From a checkpoint of a small multi-label image tagger: depths [2, 4, 2].
Rows from block 2, named by matrix and row number. Rows with one number belong to one neuron. Each number is 50 + 10 x the weight over its row's rms, rounded and kept within 0 to 99. All counts start at 0. After the name is the row's rms in percent of the matrix's.
# gate: MLP gate (model.blocks.2.mlp.gate.weight, 384x96), inputs 0-95
# fc1: MLP up (model.blocks.2.mlp.fc1.weight, 384x96), inputs 0-95
# fc2: MLP down (model.blocks.2.mlp.fc2.weight, 96x384, transposed), outputs 0-95
gate.119 092:58 41 60 43 42 51 54 37 30 67 51 55 66 39 39 44 45 59 61 66 67 48 42 36 49 46 43 66 26 50 46 45 54 37 65 55 39 51 15 49 67 38 47 62 67 63 51 60 48 49 54 53 52 49 29 44 43 64 48 53 42 60 39 60 49 42 48 51 53 39 65 41 47 49 53 52 52 45 50 56 55 31 58 38 54 41 42 56 55 49 60 58 52 57 56 45
gate.120 088:63 44 38 49 46 62 44 55 54 40 43 52 52 57 58 30 50 56 56 43 43 80 42 36 54 48 48 46 50 64 49 53 48 43 46 54 50 50 59 53 59 47 51 57 44 42 62 57 39 45 35 35 35 47 37 52 52 58 65 41 66 40 48 57 29 45 32 44 52 47 50 31 37 41 35 52 64 43 34 45 37 37 38 38 40 44 30 73 60 41 47 55 38 52 46 55
gate.121 092:52 64 52 64 52 45 50 40 34 41 52 53 63 45 75 48 52 51 47 51 33 53 61 56 31 47 51 51 65 33 50 55 47 46 56 43 39 42 54 48 66 43 39 37 69 67 45 48 55 61 60 49 32 40 51 49 46 52 38 29 33 54 44 55 72 58 50 64 46 64 47 54 40 52 62 49 56 61 74 46 65 55 58 58 64 50 53 55 45 42 42 51 47 57 69 37
gate.122 112:33 42 46 41 52 41 38 62 33 35 48 52 48 48 44 53 61 46 41 43 51 33 47 47 50 47 54 72 53 49 66 57 40 51 79 63 57 30 47 47 47 61 69 50 53 57 43 66 45 57 40 55 50 39 68 36 64 46 46 61 40 39 67 36 43 44 36 48 46 42 56 54 54 58 34 47 41 48 47 51 64 56 48 38 52 46 42 59 44 61 64 26 54 52 41 45
gate.123 108:60 54 34 52 47 53 38 28 58 64 46 39 42 57 58 56 34 45 49 49 53 28 62 45 61 49 46 61 62 60 48 38 52 47 29 56 59 56 48 49 49 51 28 50 64 70 61 59 41 59 48 43 52 65 45 62 55 47 50 46 45 51 35 40 55 51 51 37 49 69 44 30 40 45 49 56 53 61 36 55 46 60 50 40 42 59 67 49 27 40 38 59 46 39 35 42
gate.124 092:53 61 42 35 56 50 57 63 48 60 47 48 49 42 50 72 70 52 61 25 50 53 29 55 58 56 37 51 41 41 61 43 35 49 55 51 60 55 39 37 65 65 52 65 45 46 68 49 57 41 48 53 46 53 43 37 51 50 46 57 37 58 59 51 35 53 57 45 54 36 32 37 66 54 40 47 60 35 71 55 39 44 61 45 46 45 29 59 60 40 46 51 41 57 61 52
gate.126 145:60 56 53 37 63 51 66 44 33 50 58 41 52 33 48 49 46 49 51 65 31 40 71 58 78 57 49 53 57 54 36 54 60 55 35 49 53 38 47 53 55 32 47 60 59 33 36 46 50 60 34 62 61 50 48 31 44 38 52 61 51 64 43 53 45 35 58 62 48 32 46 51 57 54 35 46 68 47 47 38 52 52 55 46 52 57 55 43 55 49 59 32 50 67 55 41
gate.127 111:69 51 47 41 55 48 30 65 53 36 49 44 58 60 42 56 44 59 65 41 45 50 55 57 66 48 48 48 55 56 44 43 59 46 58 47 55 47 38 45 50 33 48 54 57 54 24 54 57 64 52 65 43 65 59 51 40 55 51 55 55 58 35 53 44 49 71 23 47 36 38 45 67 47 40 33 69 48 46 57 64 43 61 50 51 55 44 37 58 66 70 46 39 41 53 38
gate.128 115:62 39 45 59 54 51 54 58 74 48 62 53 53 54 59 60 40 38 69 53 62 48 62 58 48 47 46 43 62 51 38 66 38 60 42 38 35 60 30 61 55 45 48 70 55 53 52 56 27 39 60 59 47 57 32 57 49 64 44 49 40 50 56 43 58 53 45 47 53 55 43 40 54 49 57 41 48 65 70 46 67 55 49 46 40 56 38 75 58 46 52 46 55 64 46 32
gate.129 093:57 40 49 24 50 68 38 66 50 42 61 59 57 45 46 50 55 67 55 47 39 48 52 43 51 56 57 45 47 64 54 66 43 59 38 43 72 36 39 61 40 28 67 55 49 45 56 72 42 54 43 43 50 55 58 42 61 46 53 54 54 47 31 41 35 46 53 37 44 65 57 73 57 42 58 46 52 48 59 49 43 66 68 50 57 44 57 44 41 44 40 52 69 54 53 56
gate.130 110:30 56 39 48 48 65 41 38 38 41 45 57 34 52 45 61 51 52 58 66 50 49 29 67 63 60 76 46 42 44 62 54 43 55 47 47 50 53 48 46 55 46 52 52 38 48 40 58 47 48 39 70 52 42 46 56 43 47 41 21 43 44 56 32 61 47 52 43 65 42 51 49 41 52 49 56 51 36 62 44 72 60 60 47 43 50 47 27 64 51 53 55 55 69 65 51
fc1.119 090:41 37 45 42 51 41 47 58 63 54 49 44 62 54 51 46 47 50 49 35 39 60 49 59 56 47 40 44 54 47 55 56 20 41 49 36 57 40 58 53 31 63 45 65 33 54 42 44 61 43 54 38 50 60 66 63 71 31 55 49 29 53 57 35 53 65 41 48 30 38 52 65 56 30 51 46 59 43 56 59 40 48 51 50 37 56 56 53 57 45 49 46 39 45 72 61
fc1.120 084:48 63 54 61 55 39 58 47 54 59 48 41 45 36 45 52 65 49 43 54 57 38 54 61 54 37 54 66 44 43 50 53 55 58 55 46 54 43 41 52 42 49 57 61 29 53 45 55 59 63 57 68 65 43 76 54 52 47 41 54 45 52 34 43 46 61 52 48 48 66 42 60 56 55 55 41 42 55 55 58 36 68 36 73 64 56 66 32 25 47 76 57 50 47 45 44
fc1.121 103:53 51 52 41 30 37 56 35 45 43 64 51 35 39 46 47 64 39 52 43 39 43 46 53 48 53 27 43 37 47 45 41 60 61 53 41 45 33 58 42 55 47 43 52 67 60 56 37 39 55 55 66 48 53 54 36 41 66 57 44 41 40 61 57 71 30 55 59 51 50 29 46 40 51 44 44 44 68 60 55 51 48 40 42 51 60 54 40 39 47 53 49 30 30 66 57
fc1.122 115:51 36 52 39 42 42 48 60 57 43 68 55 50 43 48 44 50 47 40 48 52 31 61 66 39 61 50 74 61 43 60 47 33 62 56 53 68 41 43 43 61 58 65 66 46 61 45 60 59 53 53 53 47 38 50 35 60 26 51 54 38 52 52 60 37 55 34 34 39 39 46 36 63 50 48 48 38 45 55 38 46 44 49 40 41 42 50 67 62 57 46 34 36 66 53 41
fc1.123 089:58 43 51 54 16 60 37 20 44 52 52 57 56 56 55 52 46 40 64 60 41 49 55 30 65 42 53 62 62 50 60 31 43 60 49 55 62 50 40 48 52 45 52 59 49 48 73 58 24 55 45 59 57 41 56 50 48 49 38 34 51 54 60 44 41 59 46 43 57 56 57 35 55 53 48 42 54 36 47 43 48 43 60 53 46 45 41 56 69 47 45 38 36 56 46 34
fc1.124 090:55 56 41 74 60 72 50 52 52 55 57 51 56 66 61 38 49 45 67 58 42 43 62 62 47 55 50 38 58 61 55 64 47 66 52 45 51 38 66 48 31 45 45 49 40 33 46 51 48 49 48 48 42 29 56 67 44 41 52 46 43 58 51 40 49 60 57 50 44 66 55 37 61 44 66 62 40 78 33 48 61 52 50 57 66 53 42 61 44 49 54 48 46 30 58 56
fc1.126 148:44 54 47 59 27 55 42 53 49 59 55 49 41 51 54 51 49 45 43 44 65 63 44 62 20 50 35 48 36 55 68 55 30 46 52 57 56 58 64 60 46 54 39 28 49 50 64 64 47 45 62 38 45 56 50 64 46 62 45 50 37 45 58 53 59 56 37 36 50 51 42 50 40 28 66 51 40 52 59 44 44 47 55 65 56 43 51 50 38 44 35 70 61 40 52 69
fc1.127 108:63 67 52 40 58 41 46 65 32 50 41 35 71 36 54 55 41 49 63 57 37 58 75 43 64 48 45 64 66 58 39 46 61 56 43 48 47 47 34 54 48 28 52 46 43 51 46 52 63 52 42 61 38 49 62 41 35 43 51 56 49 35 63 50 49 54 71 51 46 54 43 55 72 62 40 40 47 47 57 40 50 44 40 59 41 72 41 57 50 56 43 36 47 51 50 53
fc1.128 106:42 51 43 51 43 53 48 57 46 49 45 50 45 36 61 35 45 65 48 50 36 50 41 44 45 38 29 54 60 42 54 65 56 44 47 54 61 59 35 33 53 68 63 59 33 49 59 68 67 49 68 62 55 34 42 70 44 50 54 59 55 54 51 44 30 58 51 70 41 48 54 53 72 60 43 68 33 51 48 57 45 70 39 63 58 51 54 52 49 56 42 53 47 41 43 53
fc1.129 097:40 48 56 60 39 42 40 50 47 52 61 50 42 48 50 47 32 62 45 79 54 58 64 39 48 43 54 52 61 30 39 46 50 30 74 63 49 48 47 32 65 53 54 54 42 51 33 70 54 48 45 42 57 58 61 44 58 51 42 56 48 44 61 52 52 66 47 44 56 42 37 40 54 67 59 42 44 55 38 42 43 54 65 33 50 38 70 60 40 37 62 45 49 48 35 48
fc1.130 098:47 61 56 42 68 58 53 51 58 41 60 61 75 53 57 49 58 57 61 49 64 48 34 45 69 35 46 64 50 40 62 52 51 54 60 48 49 66 55 57 54 49 61 61 25 41 54 42 42 56 28 57 50 55 62 40 34 45 35 53 54 37 46 32 51 37 47 50 49 51 42 56 49 49 54 49 67 51 41 48 66 40 43 51 62 45 34 50 60 43 57 52 77 35 58 53
fc2.119 101:52 59 44 45 51 44 63 45 62 47 64 43 47 54 51 54 49 26 52 45 53 63 60 53 64 52 40 48 57 31 54 38 61 64 50 38 30 41 32 61 29 37 35 62 45 54 40 57 53 57 45 44 37 66 72 46 45 22 54 47 35 49 49 54 57 40 50 47 45 51 50 26 47 55 45 37 62 55 61 45 52 34 63 50 61 47 51 60 65 59 57 51 52 47 57 45
fc2.120 087:67 55 62 53 53 41 48 40 53 55 64 37 42 53 57 55 57 56 64 35 52 37 53 52 62 44 46 40 45 41 71 56 49 38 63 51 33 35 49 46 45 38 36 47 47 38 48 51 40 46 65 57 62 39 65 40 44 38 40 48 58 39 44 60 45 56 59 27 50 47 65 40 69 50 48 56 57 57 51 30 61 64 43 51 43 51 39 26 63 47 50 37 48 52 43 26
fc2.121 101:54 56 44 51 51 26 61 45 43 59 41 44 48 54 39 51 58 43 53 40 51 45 58 47 64 53 34 51 70 55 64 64 86 55 70 46 57 47 60 63 59 33 45 36 51 56 52 59 47 47 50 62 53 57 64 38 51 56 47 60 58 55 47 47 35 56 43 59 51 58 50 33 54 48 64 54 54 63 50 42 50 70 45 28 61 33 52 46 57 34 52 44 60 62 50 49
fc2.122 105:34 44 52 59 56 48 43 48 56 40 41 52 46 40 39 44 69 59 54 33 50 46 68 51 42 63 48 60 65 46 53 66 57 39 64 33 52 66 58 50 44 39 58 65 29 65 32 59 57 64 36 42 42 50 57 40 51 40 57 55 47 50 35 63 50 29 30 42 51 40 40 54 63 61 48 50 39 51 49 53 58 57 33 45 45 36 56 62 45 32 53 51 61 47 54 46
fc2.123 100:35 53 44 56 46 49 30 37 49 45 35 58 54 79 55 44 59 47 42 52 54 61 60 42 63 56 30 53 46 53 48 54 56 50 46 30 38 63 43 50 46 63 48 47 56 64 57 41 44 52 48 42 37 36 57 62 40 33 51 33 49 45 41 38 58 49 48 52 41 46 65 59 59 33 40 38 43 66 61 49 58 51 68 43 67 62 60 54 41 47 54 43 44 65 59 31
fc2.124 089:56 47 52 64 40 52 42 72 47 65 39 55 55 72 59 54 58 47 50 52 57 52 55 54 41 41 41 56 62 56 53 66 49 64 42 45 40 60 67 60 39 49 37 39 55 59 70 57 42 29 57 46 55 70 43 49 57 44 55 46 71 51 58 57 46 59 56 55 56 53 51 67 43 54 62 54 31 49 62 63 63 56 46 55 52 56 52 32 39 42 66 49 67 69 61 50
fc2.126 096:58 46 50 72 64 51 50 46 60 52 47 44 49 55 64 71 53 37 57 63 66 53 68 38 45 49 21 74 38 37 45 51 65 60 46 51 55 40 42 52 61 48 50 53 44 52 46 47 49 37 64 48 62 36 39 44 44 40 66 57 57 57 55 44 57 62 39 51 52 51 55 54 27 51 63 58 53 41 59 37 54 48 53 49 36 63 31 46 48 54 42 35 55 44 33 50
fc2.127 088:57 40 56 45 47 36 61 50 67 50 49 37 39 50 59 52 44 49 56 25 51 54 19 46 45 43 70 56 58 44 35 65 49 53 44 73 44 59 64 46 49 44 50 45 40 52 46 55 47 47 50 53 55 38 52 40 48 51 40 58 43 47 45 44 63 47 48 36 53 40 43 49 64 55 40 55 48 40 85 51 44 64 53 59 62 57 45 38 49 36 62 43 43 46 68 68
fc2.128 122:58 68 63 62 61 32 47 44 38 45 30 41 32 58 45 61 44 63 62 40 42 54 48 41 52 59 61 57 64 63 55 52 47 69 41 48 60 52 54 62 47 65 44 50 48 38 44 57 60 54 52 49 52 37 50 35 48 77 55 49 40 56 44 34 72 57 45 57 56 68 46 62 41 52 59 62 60 42 52 62 33 56 64 48 53 61 50 45 34 40 37 57 53 46 48 60
fc2.129 092:30 54 48 59 57 31 60 52 46 61 48 39 50 55 55 51 49 57 40 56 34 57 46 39 51 49 49 57 56 68 38 53 35 59 50 45 46 54 44 39 46 70 59 60 50 44 61 37 42 50 47 72 30 49 63 55 50 50 67 44 41 56 50 59 66 42 61 51 67 54 40 35 63 43 57 42 46 62 42 41 39 48 61 57 47 50 18 60 42 52 40 53 70 37 42 57
fc2.130 096:39 78 54 48 50 32 58 50 66 24 55 41 53 33 48 57 43 52 38 56 51 48 46 59 48 51 59 49 42 56 44 57 65 46 55 44 51 45 67 54 39 46 37 48 37 44 39 58 47 46 64 56 40 53 46 44 65 56 47 62 55 23 63 35 51 58 53 42 46 43 63 58 46 49 47 63 45 48 34 50 48 61 41 47 55 40 49 67 64 39 42 56 52 57 63 77